{"train_examples": 195000, "image_size": 64, "color_jitter": 0.2, "targets": ["pose"], "num_classes": 16, "norm_position": "pre", "parallel_block": false}
Rows from block 3 of a small image embedding model, named by matrix and row number. Rows with one number belong to one neuron. Each number is 50 + 10 x the weight over its row's rms, rounded and kept within 0 to 99. All counts start at 0. After the name is the row's rms in percent of the matrix's.
After each neuron's rows are labels from the 100 images, of 14976, where the neuron reaches its highest value: "lies over" is the class under the peak. Only what is clearly more common there than usual is listed. The data: drawn human figures in many poses.
# fc1: MLP up (model.blocks.3.mlp.fc1.weight, 768x192), inputs 96-191
# fc2: MLP down (model.blocks.3.mlp.fc2.weight, 192x768, transposed), outputs 96-191

fc1.457 110:32 73 31 45 68 50 34 44 39 48 55 51 49 42 49 60 46 62 37 69 51 38 66 36 43 51 47 43 55 48 44 44 43 51 62 45 53 67 44 30 49 55 26 51 60 75 43 49 48 57 58 69 46 46 47 56 30 37 45 61 54 39 51 57 55 59 48 60 46 55 56 51 50 55 37 40 54 46 46 56 55 51 30 47 37 53 46 37 64 42 50 49 56 36 57 46
fc2.457 091:47 63 59 49 61 47 60 51 46 40 44 43 53 45 48 65 52 52 40 44 36 36 60 42 43 52 80 44 56 58 65 26 47 62 50 56 59 37 38 47 57 60 49 47 57 49 55 47 43 50 57 31 55 43 30 64 34 51 67 65 56 53 45 61 37 51 56 43 46 37 54 48 55 65 53 59 50 55 40 49 57 50 60 56 46 47 60 42 46 44 42 53 54 47 56 36
lies over: head

fc1.497 096:52 48 57 61 51 58 43 44 46 34 53 60 61 57 49 49 65 56 37 72 51 47 65 46 53 65 72 30 43 62 59 49 50 42 59 50 50 53 52 36 41 41 44 50 40 57 40 49 50 41 58 40 43 51 45 56 41 29 49 44 55 37 63 51 50 64 36 50 39 44 61 50 70 50 58 55 44 63 64 51 50 59 44 55 45 61 44 32 54 45 34 44 55 49 52 60
fc2.497 095:51 58 44 47 43 28 52 43 43 52 59 48 58 63 50 53 30 59 55 54 62 48 54 61 46 58 66 49 33 56 66 46 51 55 54 54 46 48 50 55 42 53 46 62 37 43 35 66 39 46 38 73 27 49 53 46 58 53 63 44 60 49 66 55 70 77 57 44 62 46 51 48 62 56 34 56 57 56 60 44 43 49 69 52 42 47 52 40 41 46 37 70 54 42 52 34
lies over: torso

fc1.584 095:52 74 37 55 64 47 33 46 65 43 46 48 55 49 62 45 45 56 43 65 44 47 63 38 43 48 46 38 52 49 60 42 48 63 58 55 59 68 49 49 49 60 67 48 54 65 49 45 43 53 51 24 55 43 52 57 42 40 45 59 57 43 34 49 51 38 45 61 44 33 43 60 63 65 40 46 66 47 65 53 56 67 35 45 51 56 62 47 63 51 59 45 60 52 57 45
fc2.584 089:42 60 40 63 51 54 52 59 65 50 45 51 49 61 54 50 54 60 50 28 29 56 46 45 41 61 46 69 43 42 32 44 60 42 71 46 50 46 58 42 54 45 38 30 52 54 66 41 40 51 59 57 54 36 57 48 50 50 63 44 33 43 31 74 41 56 50 53 47 54 63 48 48 62 67 58 44 55 51 58 43 48 46 74 41 46 40 52 65 60 54 33 48 57 54 52
lies over: hand

fc1.609 095:33 63 50 48 57 55 58 44 42 45 63 57 54 43 58 36 53 72 41 79 41 39 54 42 44 55 56 50 55 56 40 53 63 49 63 44 72 58 37 42 53 65 44 39 62 75 49 35 47 46 49 41 52 37 53 49 24 41 39 51 48 39 42 53 38 50 42 46 61 52 56 59 40 55 39 56 53 53 34 48 40 53 45 65 57 36 66 59 58 41 62 43 57 69 42 58
fc2.609 113:47 47 55 34 51 42 56 46 46 53 65 55 62 45 53 59 60 61 56 42 41 50 42 54 32 50 47 61 62 50 31 49 60 53 56 52 52 40 43 50 39 59 32 27 56 47 56 47 47 32 44 42 55 47 59 55 36 48 45 31 33 34 36 69 38 33 66 64 63 50 50 36 46 42 50 58 40 38 42 49 47 66 47 65 59 38 58 51 47 34 41 41 47 51 50 63
lies over: hand

fc1.710 090:44 66 57 52 45 46 56 33 59 42 45 65 13 45 77 38 62 48 62 45 47 47 58 49 26 63 74 53 47 63 41 53 57 48 56 46 45 51 68 45 58 43 42 31 42 61 41 38 50 59 69 49 43 40 49 40 48 60 56 43 33 45 30 51 59 65 47 44 47 49 35 48 64 67 50 65 36 57 46 52 47 53 58 63 49 49 58 39 64 54 49 51 40 57 61 50
fc2.710 102:24 40 50 39 35 46 49 34 37 52 60 38 48 45 60 68 52 49 45 65 49 46 48 55 39 56 57 76 65 68 52 44 55 61 48 55 61 34 65 45 59 54 28 54 57 51 61 53 40 36 59 54 51 58 58 49 38 47 17 40 54 56 51 56 49 56 67 39 60 57 56 39 59 40 34 51 51 53 56 63 47 36 61 32 39 39 49 48 47 41 55 40 46 55 51 37
lies over: arm; torso

fc1.475 097:52 62 43 53 57 55 50 47 57 44 48 58 46 50 64 44 53 62 40 58 38 42 60 34 40 54 55 39 45 59 49 37 65 53 57 47 50 64 41 51 56 66 52 37 55 67 53 47 47 52 47 33 56 37 49 54 32 37 60 50 51 47 32 47 49 50 50 42 66 48 38 63 40 76 42 63 52 43 49 41 41 72 49 48 58 47 77 46 72 53 70 37 57 51 55 55
fc2.475 107:53 58 50 40 52 36 51 46 45 57 56 54 68 51 53 46 58 59 57 22 36 50 51 44 47 47 26 75 56 54 42 46 58 40 60 54 56 42 50 49 49 53 51 37 45 50 60 50 35 51 46 57 46 47 69 52 36 44 68 33 50 40 25 66 54 38 48 59 61 45 56 43 59 51 51 46 46 42 54 48 48 54 55 54 41 26 49 59 57 41 36 55 36 62 56 62
lies over: hand

fc1.514 091:55 49 52 35 62 61 45 47 26 54 47 56 30 48 71 27 34 38 48 49 52 49 55 54 40 47 54 53 48 68 33 50 38 32 46 53 48 60 54 43 59 48 15 50 53 51 47 41 57 49 46 45 42 34 64 38 37 63 51 65 32 42 43 58 54 59 49 67 54 66 54 55 47 45 47 44 69 56 32 66 58 54 49 48 52 33 53 47 56 66 50 63 49 54 47 43
fc2.514 103:39 40 59 37 47 46 44 54 58 56 42 47 65 47 63 49 28 48 56 57 45 43 43 42 50 38 51 52 46 60 48 46 59 50 30 60 39 38 54 66 58 48 57 39 46 51 59 46 49 55 41 46 61 66 52 32 53 48 12 34 39 46 40 43 68 43 72 45 37 49 59 29 72 55 35 48 36 49 43 28 53 47 48 45 53 52 58 52 37 26 50 37 45 60 63 43
lies over: head

fc1.563 100:55 43 44 38 39 54 55 54 43 54 39 37 37 56 54 50 51 46 47 49 45 56 64 46 52 38 46 61 63 51 49 66 44 50 29 42 67 45 36 50 50 69 16 43 80 44 52 48 60 52 51 68 36 41 52 43 32 56 58 51 48 38 47 57 53 68 47 53 43 67 54 51 49 56 34 57 37 63 36 52 71 42 40 40 61 35 44 51 53 47 61 65 52 54 61 56
fc2.563 106:55 42 47 51 53 45 49 49 65 62 45 48 43 56 54 46 39 54 32 66 44 41 31 46 47 44 53 28 48 60 60 44 57 72 41 63 40 45 52 48 56 44 55 50 46 40 65 34 51 66 43 49 50 54 49 43 54 56 37 40 60 50 36 35 66 44 59 46 54 68 62 44 47 44 38 43 30 41 55 31 55 41 30 31 37 54 59 56 46 40 53 53 51 50 63 39
lies over: head

fc1.126 102:59 59 35 49 53 51 34 51 64 43 56 52 38 42 48 50 46 65 53 69 61 46 57 21 43 57 55 48 48 46 51 38 49 73 54 51 53 61 71 35 51 43 35 43 55 53 38 51 52 50 49 45 54 52 46 48 46 48 51 64 46 40 42 67 66 55 46 49 57 53 37 35 41 68 58 45 53 63 47 47 55 37 36 45 42 66 54 30 65 48 66 26 64 41 49 30
fc2.126 099:60 43 45 66 43 53 38 56 44 42 49 49 26 40 43 56 54 37 48 46 56 60 60 56 60 50 47 69 48 50 33 50 56 44 37 38 59 43 57 34 46 57 39 36 46 46 39 66 30 46 67 64 40 53 41 57 45 57 71 43 32 45 65 53 51 67 54 48 46 45 49 47 48 49 66 48 51 49 46 61 53 48 58 59 38 54 49 29 44 40 32 65 55 32 45 44
lies over: leg

fc1.336 106:58 62 45 44 63 46 28 53 63 42 53 59 42 64 45 53 48 49 58 48 40 38 59 33 49 50 55 48 53 46 49 46 57 48 57 49 47 56 53 64 40 63 43 52 61 74 46 42 42 51 53 40 52 46 55 53 52 50 58 47 70 50 38 32 60 43 54 55 35 40 59 57 52 79 33 58 60 36 53 50 57 73 40 40 51 49 62 32 63 56 61 44 56 51 51 44
fc2.336 113:40 52 35 50 59 34 49 49 56 46 40 47 57 58 60 53 60 52 47 35 44 57 46 44 54 59 34 51 49 55 52 51 58 61 73 64 62 39 52 43 59 43 43 41 51 53 58 47 25 46 42 43 49 46 62 46 53 59 63 48 39 25 45 69 46 47 46 51 43 50 63 62 60 57 61 55 64 52 49 36 55 54 55 58 43 42 34 53 55 62 40 46 40 58 61 52
lies over: hand

fc1.729 097:62 47 54 50 51 47 55 46 45 53 45 61 43 37 52 38 47 63 42 47 46 29 53 48 42 52 51 57 32 48 55 21 47 67 54 77 41 52 70 53 69 78 44 51 62 53 51 45 46 52 33 31 39 50 54 50 42 42 47 51 43 56 49 57 67 71 46 37 62 41 50 44 61 61 49 57 39 59 49 45 46 48 36 53 45 42 79 45 66 34 58 40 34 45 51 39
fc2.729 097:26 47 43 52 38 38 57 48 63 66 71 46 39 40 37 44 40 66 42 32 58 42 53 54 48 46 48 57 63 34 52 54 47 54 58 33 52 43 66 50 52 50 53 52 51 45 55 56 50 30 67 59 60 40 45 50 41 59 45 44 69 59 43 44 39 48 66 49 48 61 47 48 48 50 51 68 55 58 47 47 59 62 39 37 38 60 51 47 39 59 60 31 64 41 47 50
lies over: hand; torso

fc1.458 098:40 52 38 42 42 52 50 55 36 51 44 35 62 40 53 46 64 56 61 48 42 43 51 54 48 52 45 37 50 51 50 52 52 49 48 60 61 57 43 48 45 48 27 50 40 44 56 44 52 63 50 68 27 49 44 44 46 43 73 63 48 54 54 54 44 57 45 47 55 56 75 60 54 59 35 42 46 56 38 61 60 68 58 45 57 46 64 57 61 46 49 57 47 46 44 46
fc2.458 113:65 59 43 66 47 49 63 69 27 40 48 66 62 51 43 33 59 40 40 47 39 45 44 31 51 65 54 41 47 53 49 40 56 59 60 55 41 57 43 39 56 56 47 51 51 64 39 40 62 59 53 34 46 52 54 58 46 54 56 40 42 43 49 45 54 55 48 36 69 52 54 62 59 51 58 66 20 45 30 32 51 43 39 51 57 55 54 36 61 38 40 44 52 41 51 42
lies over: head

fc1.39 111:64 55 47 53 53 53 19 43 63 51 62 65 43 51 62 54 42 49 48 63 43 43 45 46 44 60 53 54 50 66 40 32 59 58 54 60 57 59 59 54 54 36 59 40 44 53 46 53 56 47 51 18 62 59 58 59 49 43 32 58 37 45 44 55 58 35 44 39 42 31 26 62 60 50 65 64 52 47 46 52 50 59 38 61 40 50 56 39 51 48 48 39 50 44 55 32
fc2.39 118:61 53 56 54 27 39 45 40 32 59 42 35 34 49 49 67 51 51 55 53 37 35 39 47 38 70 62 60 53 56 39 44 48 57 50 54 36 37 65 38 66 51 38 27 48 44 46 48 32 50 60 69 41 51 47 58 65 39 53 39 42 48 42 43 59 63 43 32 45 39 40 44 58 60 58 53 31 49 50 41 38 54 36 56 45 40 43 44 56 27 42 60 49 47 55 38
lies over: leg; torso

fc1.471 092:48 52 57 50 54 37 46 27 55 38 57 57 27 42 48 63 42 67 63 73 43 36 73 46 36 52 63 52 62 43 52 55 40 37 60 61 55 74 60 46 51 56 47 41 51 48 44 41 45 68 73 49 30 61 50 45 58 47 41 46 45 60 43 36 55 64 42 60 39 60 53 54 53 53 40 41 57 56 63 51 57 54 34 49 34 57 54 23 60 60 59 41 65 38 50 53
fc2.471 100:45 31 71 66 44 19 53 49 53 28 50 58 51 35 60 47 43 64 58 36 44 59 55 55 57 55 55 48 49 55 24 48 63 58 49 49 42 47 52 59 37 40 47 55 50 61 52 54 38 37 53 72 57 51 55 49 50 46 58 56 70 55 51 50 49 48 42 54 58 48 49 34 58 50 64 61 46 40 30 45 42 55 44 54 49 47 46 50 40 45 44 55 38 58 56 62
lies over: head

fc1.225 089:63 63 57 49 36 56 48 26 55 48 57 69 17 52 72 50 51 52 52 52 42 45 52 54 31 62 68 43 54 68 31 51 62 45 62 40 47 62 54 44 55 37 45 42 43 62 44 47 57 62 68 44 47 43 47 41 47 64 57 41 27 44 28 44 64 55 34 46 32 48 36 61 64 56 44 66 48 37 43 51 49 57 47 70 44 37 59 45 61 54 36 51 44 56 55 50
fc2.225 095:27 46 40 38 37 46 49 36 41 60 53 37 57 44 51 63 47 50 59 62 50 50 52 61 31 59 55 68 57 60 55 37 51 73 45 64 55 39 74 60 66 55 37 54 51 48 68 50 32 34 58 53 42 62 54 48 34 41 14 49 55 58 46 53 52 52 67 35 59 58 60 45 59 39 40 56 44 42 45 62 45 39 63 43 46 33 54 49 45 42 56 42 41 53 50 35
lies over: torso; arm

fc1.424 102:53 44 60 37 58 52 54 36 41 62 45 63 41 23 52 44 55 76 45 50 44 33 46 41 31 52 49 49 28 59 50 29 48 49 62 62 54 60 57 52 64 77 44 46 61 42 50 54 52 54 25 39 45 51 47 47 39 52 44 47 33 53 44 43 60 61 50 46 53 36 51 44 57 49 41 57 41 42 38 48 41 39 38 57 43 40 69 36 53 50 53 50 41 47 49 52
fc2.424 122:34 51 49 49 40 48 49 48 60 62 77 48 46 46 31 58 59 64 41 35 49 48 48 65 43 50 41 62 67 30 53 51 52 51 55 39 61 58 53 51 52 57 45 48 50 53 51 56 39 30 61 46 63 51 46 62 31 50 36 43 58 49 46 45 40 39 70 53 42 46 54 53 41 61 46 57 43 57 48 49 58 69 30 52 45 64 44 36 49 50 59 38 56 37 33 61
lies over: hand; torso

fc1.177 095:56 57 57 62 47 53 52 37 39 52 44 55 20 57 70 49 44 44 42 67 53 57 52 59 31 53 52 52 39 75 28 52 65 50 51 37 46 55 51 44 68 42 44 33 45 56 49 41 60 51 39 58 37 31 50 38 44 67 52 55 36 37 34 66 50 62 35 42 45 58 28 61 61 48 59 48 48 59 43 66 54 55 55 62 48 42 37 52 56 55 48 57 52 54 53 47
fc2.177 105:28 60 55 49 45 50 33 45 39 45 60 44 49 35 53 61 41 56 56 56 68 52 43 61 46 45 51 78 58 53 47 50 59 54 41 50 55 34 65 58 52 50 40 51 47 57 57 60 36 36 56 48 52 57 56 46 35 43 16 18 42 43 48 62 56 47 85 54 49 54 64 29 63 42 43 56 48 40 62 40 50 56 54 48 38 38 51 50 63 38 52 48 58 49 53 42
lies over: torso

fc1.491 098:69 70 48 53 41 52 24 28 51 53 43 63 35 40 49 48 45 64 40 62 41 53 48 41 48 49 65 40 30 67 43 27 61 62 51 44 48 67 56 35 64 59 53 55 53 59 54 54 52 57 42 36 44 51 32 65 15 37 51 62 37 55 57 54 50 52 39 64 39 37 38 40 56 46 52 56 47 57 49 55 56 57 43 62 37 42 58 31 68 43 52 52 57 44 58 50
fc2.491 091:53 49 38 66 47 37 41 61 54 51 50 61 30 51 41 48 52 59 35 47 26 39 34 34 41 50 33 62 51 29 47 46 44 42 65 54 50 39 56 44 51 50 32 26 55 56 35 36 39 46 54 60 71 38 59 59 41 47 49 48 65 57 47 57 41 51 46 51 53 42 52 55 39 55 52 49 56 37 53 46 50 49 39 36 54 63 53 51 59 60 42 56 49 55 60 33
lies over: torso

fc1.508 102:62 66 62 45 59 53 54 44 43 55 50 62 45 26 50 35 58 81 52 49 48 47 50 51 46 55 52 47 34 58 57 43 55 75 61 62 45 54 50 39 48 67 37 47 47 42 51 45 50 49 41 61 49 52 44 45 34 39 45 54 47 47 52 53 74 60 49 41 57 51 50 48 42 45 58 60 42 51 35 52 41 60 46 68 44 46 65 38 58 45 55 53 30 50 42 58
fc2.508 112:52 47 53 46 42 45 48 47 65 51 63 54 45 42 34 61 48 64 38 42 37 37 49 57 43 37 52 55 62 46 47 58 42 57 43 51 53 65 42 62 50 64 31 57 57 40 44 43 40 40 51 59 64 44 42 63 34 50 55 52 69 57 35 33 47 41 76 47 42 54 54 53 60 50 46 55 45 48 35 33 56 61 36 49 44 60 59 41 48 41 54 45 45 45 32 54
lies over: hand

fc1.141 094:61 71 17 52 55 47 45 50 59 43 48 53 47 44 55 53 36 56 37 50 43 47 66 35 37 58 62 52 44 50 41 43 58 66 49 50 50 71 63 45 50 51 49 50 59 75 40 47 48 61 55 41 50 32 43 61 41 42 64 55 55 57 48 43 57 40 50 50 48 38 38 52 41 57 54 42 47 50 55 53 59 48 39 48 52 58 61 42 71 51 74 34 68 33 48 35
fc2.141 090:58 42 44 49 41 40 38 66 56 24 53 59 47 43 46 60 54 48 50 53 63 52 40 43 51 53 61 65 38 44 34 59 63 53 53 34 48 46 66 38 28 69 39 60 62 61 55 48 12 57 52 53 58 51 39 42 64 51 63 49 40 49 59 52 54 49 57 50 44 45 39 42 54 67 50 64 59 34 55 28 49 33 52 64 58 55 46 34 47 63 50 44 64 46 47 48
lies over: leg

fc1.139 100:61 69 52 43 57 51 45 36 53 53 61 63 36 35 57 40 46 66 45 54 42 44 56 43 53 56 73 51 48 54 43 48 51 67 59 54 53 72 39 44 50 65 32 44 54 56 41 49 52 61 41 51 56 39 47 56 15 32 42 57 43 63 52 44 44 46 41 63 55 51 59 54 46 46 39 57 46 47 40 62 49 56 48 62 45 42 63 32 56 45 59 37 55 65 49 56
fc2.139 104:54 63 52 66 43 38 60 54 44 46 53 44 48 41 38 59 50 43 33 62 25 47 38 70 39 50 54 49 50 49 55 47 44 45 46 56 49 56 44 51 46 55 34 40 54 46 55 38 24 36 58 44 64 51 46 61 33 51 58 71 43 50 33 49 32 52 58 49 41 45 61 50 59 48 66 48 50 49 51 58 52 69 37 62 41 62 49 52 52 45 59 47 43 47 45 67
lies over: hand

fc1.553 090:65 55 55 56 46 55 60 31 49 60 40 54 29 54 54 49 74 43 50 59 40 45 45 55 36 39 57 54 49 59 53 41 82 57 45 51 54 48 49 54 62 57 47 42 54 63 49 48 54 48 53 42 39 48 49 40 43 59 47 42 52 38 34 34 48 53 45 42 49 33 39 63 52 63 41 78 40 42 44 65 60 60 50 54 50 47 47 45 61 55 39 55 35 45 43 45
fc2.553 105:29 50 57 45 59 23 59 47 50 55 53 45 57 47 63 58 41 47 36 51 32 36 47 50 36 44 51 51 62 62 59 26 42 63 45 46 52 21 66 48 64 51 55 53 56 41 65 42 28 40 63 47 45 51 53 52 48 54 43 40 69 48 46 43 56 46 55 60 57 52 55 35 51 38 61 39 38 17 43 43 56 52 38 45 55 38 55 46 45 30 38 51 52 56 54 27
lies over: arm

fc1.61 089:44 73 47 70 51 53 49 33 54 48 51 58 15 52 69 46 64 49 47 53 47 60 62 52 35 61 71 52 49 64 40 56 56 37 58 35 56 60 52 45 49 40 56 30 41 67 38 41 48 55 55 38 51 42 60 44 43 60 59 43 21 47 29 50 34 46 53 49 48 53 33 56 69 44 48 55 44 47 58 56 49 57 68 46 48 44 52 44 67 53 54 53 45 63 52 51
fc2.61 101:20 43 44 42 44 33 48 39 37 46 54 38 61 34 42 58 54 58 39 46 64 55 50 44 45 53 45 68 51 43 50 47 42 59 54 39 54 37 65 53 48 70 43 71 69 58 43 49 24 32 49 61 39 53 44 62 55 46 32 29 61 48 63 64 54 53 56 49 70 48 55 35 48 41 53 45 44 61 58 29 56 46 47 50 29 38 56 53 52 41 53 56 56 48 43 56
lies over: leg

fc1.748 104:55 73 35 57 63 48 48 47 48 46 57 52 48 51 50 47 53 67 41 60 43 59 61 39 52 46 54 44 49 44 32 52 61 57 62 48 51 63 51 45 55 72 67 48 55 73 49 56 47 63 46 27 49 44 49 58 34 39 63 62 47 50 49 51 42 48 51 44 48 51 41 56 39 60 48 49 64 39 57 45 52 69 44 44 44 44 76 51 79 47 57 33 54 38 52 46
fc2.748 095:46 59 48 41 58 36 56 46 54 69 55 50 63 60 43 56 48 46 49 34 35 67 47 47 34 57 45 67 49 38 67 60 66 41 51 39 48 46 47 46 46 45 47 44 39 39 63 44 30 51 64 65 46 30 55 39 49 42 59 33 53 54 41 51 38 66 59 62 73 57 50 41 38 46 65 55 60 49 46 39 45 52 36 53 55 46 52 59 42 45 33 56 61 48 50 50
lies over: hand

fc1.719 094:52 55 35 56 58 45 33 45 54 41 52 53 56 59 46 45 68 57 38 65 44 40 65 42 44 73 70 37 40 54 58 42 57 63 50 42 51 58 61 36 45 35 44 45 54 72 42 50 44 44 53 51 40 50 35 64 40 35 46 50 53 40 59 43 40 48 50 63 49 37 64 54 62 45 60 63 45 56 51 56 54 58 49 55 27 63 42 38 49 46 46 37 60 41 47 48
fc2.719 088:52 67 42 56 41 24 56 46 25 35 51 52 49 50 35 58 48 51 43 48 61 55 53 53 54 54 64 52 34 42 56 60 55 36 63 44 51 66 37 54 46 50 41 61 36 48 45 55 38 43 45 47 44 53 46 59 44 64 63 50 63 51 59 55 39 66 58 40 55 46 62 74 47 52 56 59 54 46 54 46 45 61 54 54 47 52 46 38 55 65 30 58 54 48 43 46
lies over: torso